From a checkpoint of a small text-conditioned image diffusion model: adam_atan2 at rate 0.0013, trained on rendered made-up planets.
Rows from block 8 of the denoiser of a small text-conditioned image diffusion model, named by matrix and row number. Rows with one number belong to one channel. Each number is 128 + 32 x the weight over its row's rms, rounded and kept within 0 to 255. All counts start at 0. Numbers have three digits each. After the name is the row's rms in percent of the matrix's.
After each channel's rows are labels from the 100 images, of 14976 (inputs lightly noised), where the channel reaches its highest value: "peak on" is the class under the peak. Only what is clearly more common there than usual is listed. The data: rendered made-up planets. In brackets: how many of the 100.
# convs0: first 3x3 conv (model.decb.0.0.convs.0.weight, 96x192x3x3, each kernel summed), inputs 0-191
# convs1: second 3x3 conv (model.decb.0.0.convs.1.weight, 96x96x3x3, transposed, each kernel summed), outputs 0-95

convs0.0 098:145163136157144089127146173102150109143135186215099144127180089113127174115145096100143142147180163162113142145125102074166169096120148121164083152152170122137106135193133128149103141139137096135080132108161118140100141117117075073123100161164113123120164173145159161145165143135162124180141131141111084139106162083124087139098088078105147116076141101057128148150104152139130110098073111141175161139161119179182151158067148152072055124169181077101149125145104118100158147127182166117117099141190157084095149171127070209131094222142077094129104117142160094114122153142096138079
convs1.0 108:173111085171166154082095101097093104122112058158176122057174125171119118077125147140206117159144140124109124131099126136133105094118114090117121147167138191075172178128094115120124150124085135118089086151085180137183136201085127139137112092149085160128122130142158122141107186104150142071
peak on: ring (94)

convs0.45 110:119095142126123132106104129122143130141151132123116092177104100145144161143131123109129146115115128094122164119134092133105127155145139143045098158131139130122117094096089108100105147125108103146133121142086130125099142082132146136135149141152159107255158117118140150194155115146159146093136039113207140094127140063191140144153115109091137096179099113152170105138186103120149091199183160105143146117171130202187068111150148103128068098132171147108105116058090095157149123111125170098083141197061080153118177126123104089075176145062160155068155152114123133136152105164088127123
convs1.45 143:098129115140125078146103117174153137097165131159120177076082109096079158148169094151129170088135207102124120136099098127113117144112174087120124141145096138094118146125134140158130096122102088160147182163161104078071071114142145128142232139073080111095142035143140135132170127159143116116
peak on: moon (29)

convs0.58 088:138102160165143115125102143123160118099079102236170133128081149090106204149139053100141128143110143174122140124105086129143154142141136083042125119122165106104143089166142140156126124180136151149109121103132133135098139074110131125118163166140171150168102177074151129156139124157078131084120153187102133129108161162124129077121087105178071140081133110125143124078090102200192118105123183133133149131132150041146138124075081177100157122148133099183165162129150090079142101203187142157119106117140149114126111099058164092172166119112161113110078143138131107133168104156189116140
convs1.58 103:171092124122061113138094082169133187120131172171154123124138168156087147127131083148131194097115156117145137118112168153086109142101108119098079127156116178067131153125107079136107161161128065151157081110122130143100095122179118125117115194211062101099141108068122115111185154138146116164
peak on: ring (79)

convs0.28 095:168129122126086121117186205101153095110171147112144111146120158177178097157158145158203073103118163199123171135137104077147101084116113155164156164176154091088142200118127148148159085172106142149108136188173037158146157142155107162142102143140134134053140190114164146132071119103098212107147123118166126130116095109131145133085184156135193094094173087108075135094143134116103106108130115174160100119162127134124121121138133134151114152099145166090189118162148086093150142146145160144123089135167142147157166136134107109110123154124088153082131097152135154140084098063088147055
convs1.28 090:095159104179177139096134113162146109110109133176142132127104177114144149082193102117157151098100144144158198174113104096159205115175162087180103159139098163128109109147105170127182171087194119118086150170174131096086097190124101090136125134169111148126152179151122163113118123074144137135
peak on: ring (34)

convs0.30 092:149170132164137155141107171171140144110123124093113134189187121120065171112165114142103151123139143106145143105156130199154146129142055151189158130115161035097128093124084149075117130101109126157127092153107122148120093090105131116128224127105114111129103150154087111146128128133159159132140108150130105153136089109115145099141114121174077121116131101168116063132184123172151167123190085106112133110127136121138118150143171142146178091124129096121113094093159080154059135163089090111100177040148161088172129127189073178144145074187096166119038089135139179098136144156128084166
convs1.30 089:051133163114119078125141107080154093106119121122160139138106091085110151106138144083157143102166158139058155108128183063142168153131130116126154089160157131142098127122096203126140149167107147098061141194178109117137128061143063103074146114145132137106179101140106137072164075134146124101
peak on: moon (100)

convs0.83 092:147123145142162095139078148133122160112172157144098132152088194116144124109177105161108121121106149126090171118158149127124096142129156124107110192069078164165139145145176149100126155124201117084135127146175088138094135093161107184107166146136168202166087084165112120156131148153159188102130158123163169089122176091124116158085120146115113156200071090100180136111112157089150133119151177141118095137085138081173139172138083129106111143191102162119161169172182154038111196149074142142121106128102120174157126162101117138190111116034114128174114156146125134178131116090144155141
convs1.83 125:133145133141113112132063172144121150125205122115165135117133091093099142127160105114141162168131156095114152192094108163116126145146150173156101143141125149107147157188139156171088011158154122132188154164115134150081122097181084115092155149104088054140064130143128178130111102138135167124
peak on: moon (68)

convs0.75 091:134098135129154149110105151117125160130121126118200136147087063082111121141146164076122149137165133100136151128145104135107080115084151119190163176128117051143067143120156117140151148065126128105202133200138072141125183088088160093132155163109125140098108080112113121109092121187101152147141234131097122110112132146129215151178075168155072131128123155166139105069138119114106173169165112129154100174120124132127142091099109171101096126162094181083121127125117174148108093093094093130094084150143145162130173114181197142078136144194096167137132155114113197133129132172132118101
convs1.75 105:203133103137117099158153114130145110099195155083150122164137135112133117114211129142156120143184117128105136155135122095121127111144141170104147122120132170172064086109140154117181155174095089150099177172145097120112165118144173134128086087059100071142171158134159113083127074101208126171
peak on: planet (49)

convs0.67 104:192120126139102137148121094124141128139080110013225116036143168089152044139138116134114147162120129149160122138114124121083174143126118102134098058149162175110185166189108144147141150138158093112129100109120120130109078107140124142113135123105138128060110215200090110129138110087132114138161115164158130156092146071151143100124133140132112137134114144141076207136154089133146137106088046145053080156090140145127092116108114120137170156103111116164126165076111115124114107163078130158138106114119159152158110162095137151216112109145159099134095129135144098175121124128132173084
convs1.67 119:151129118119153163185102199127136171159153122101108154144092124084133159077139157106116137106143081134134139120176134101154126134137076174099061136096154075122129109145167172121080171043021172102095146133147137137102150120095059142115097146134137140068128154147159079147105121126112160136
peak on: planet (87)

convs0.63 094:114133134178109123126113157113082147185160141121171143116129176111152138108210154125139157133119121162117122149119121118121083121104171111198102138136121122068102098101110157156042166075123087137089130083110112118091152111104100130118120150124111146117158167133122108188071115068128141121082070153116180148172090118103125106082193138132115164090149125175061099161143102094153113137112099118118105086173135180208102147128124097146147140126157102122066093078107120067121161156047142161127089146112165145141206155157183117153155131162064150146163116168107198121128064150096156093
convs1.63 081:108128095150133096121136094144214123097139120134145163097114118123128079154108156096094115149103074119134136146105192120134173115112128138088106151177114181177108119115156158083106129184090103101070122120100127108052165066145068076075091091127179131095138106171141148075161173095162122123
peak on: moon (28)

convs0.59 086:159104184144143189097102114116126098089175128148120082088135110185155099110120185142159141111139096111133160115183136137126099132102050127105103112183112107120102143051147139156157174093128072145123175173128182140145171096113146131147113122177159117117135160120134092073116166154136139078123127196152184110138143149105162125163102134163153105103154100174045187126111143122151123112197125112062078161142142082117085112126133139106074132155115149158130140105094110108152126101124156145129133011184168092099106144140146173151098104116128193111114106093120135123171152186097213133
convs1.59 079:137171125135075129157152096131107088140171109080188103085177167122162154191171151060109128142153121136113142166179085147123070124142155157138160175147106116116143146104079157126120166098167106146107160103177116136088105102094196127149084114081105080178174171111148128060166107112135131126
peak on: ring (44)

convs0.95 087:128148143103091101111164138102144127083131163195134138156123132095136119115143167104108130131089124115139141087121137136100137102099095087106151156117157091092154112148122133120145103135105098112088164153130172146152114125104154097079102107190115120174151138155099119130154142118134092125131148114171129082117196108166177072123120113110111082155123133121042159123198169101119103179130077101149155100175205147140204174098114136153163113147082126081175102154109128114144148164130184089085123069112161153061144245132207182094117130158115130102117135192092132105116155037129115078
convs1.95 084:126123091165198110167072111118081115140081153143098166180161125136103143110146137125117096139162166101130125116149134169137120084095078097194082135139095106092210131187155142178105081191138122133106131210173120112098120133089149112098127114098114100098149120152186130160175093160138145166
peak on: ring (94)

convs0.19 087:057114110150131083112142133145140163136096159132101111170141100147130131091166132131103118108077114100121215105142203106140078144146091184208137158088131143091101144089132146192130118086092138139091137149149133139116083160083096138107072178145070180097109085131158155183119142177118120125145085114202105122142145115181060140197117120154119187149182145165142153139147168080184171120162169139094113147139166174104128119113123167165166171127094144094098103089144137109113115110156132146140144157070125078137145072147099127121146133125175172201117138082168163124099163143072131148
convs1.19 094:077125143171117139125180142112159157089152125152134077158107110111144118164130131108125157152078089122150199115136148111128091095144148146145173127104135173168119121135198116150149049160106112087096073081124107100079171091166153173110128111155163111154117076228171157112089137098167151134
peak on: ring (92)

convs0.22 090:102154158133078151183120135096120126120149169130132159163146123149178121127143061148122133151136114127104145077126175143146104166103198093161118186099148146088129155088106168120133117121129092132116130147081118147131090089106125167132125113116155162119148191080122140170128143101102127151109117072091082051171092144122190157147196071158166118146102129105072170185159068149089149105143095132115105118156171125137111145130079078138207179129127144181099089149168077104063085109152103088074124122140094135132142142127094097123067114179137072097136137134161115135174164182123033153
convs1.22 098:149180143128172121131156126177120137117126139047145127189104104096119140158132092071123173135029078161169150126105129160117090147151157174094116109099168114123093114116141173127079087136066138147114151137113120133135159085160158129124127127070155107133080109117146166099103058124137039135
peak on: ring (75)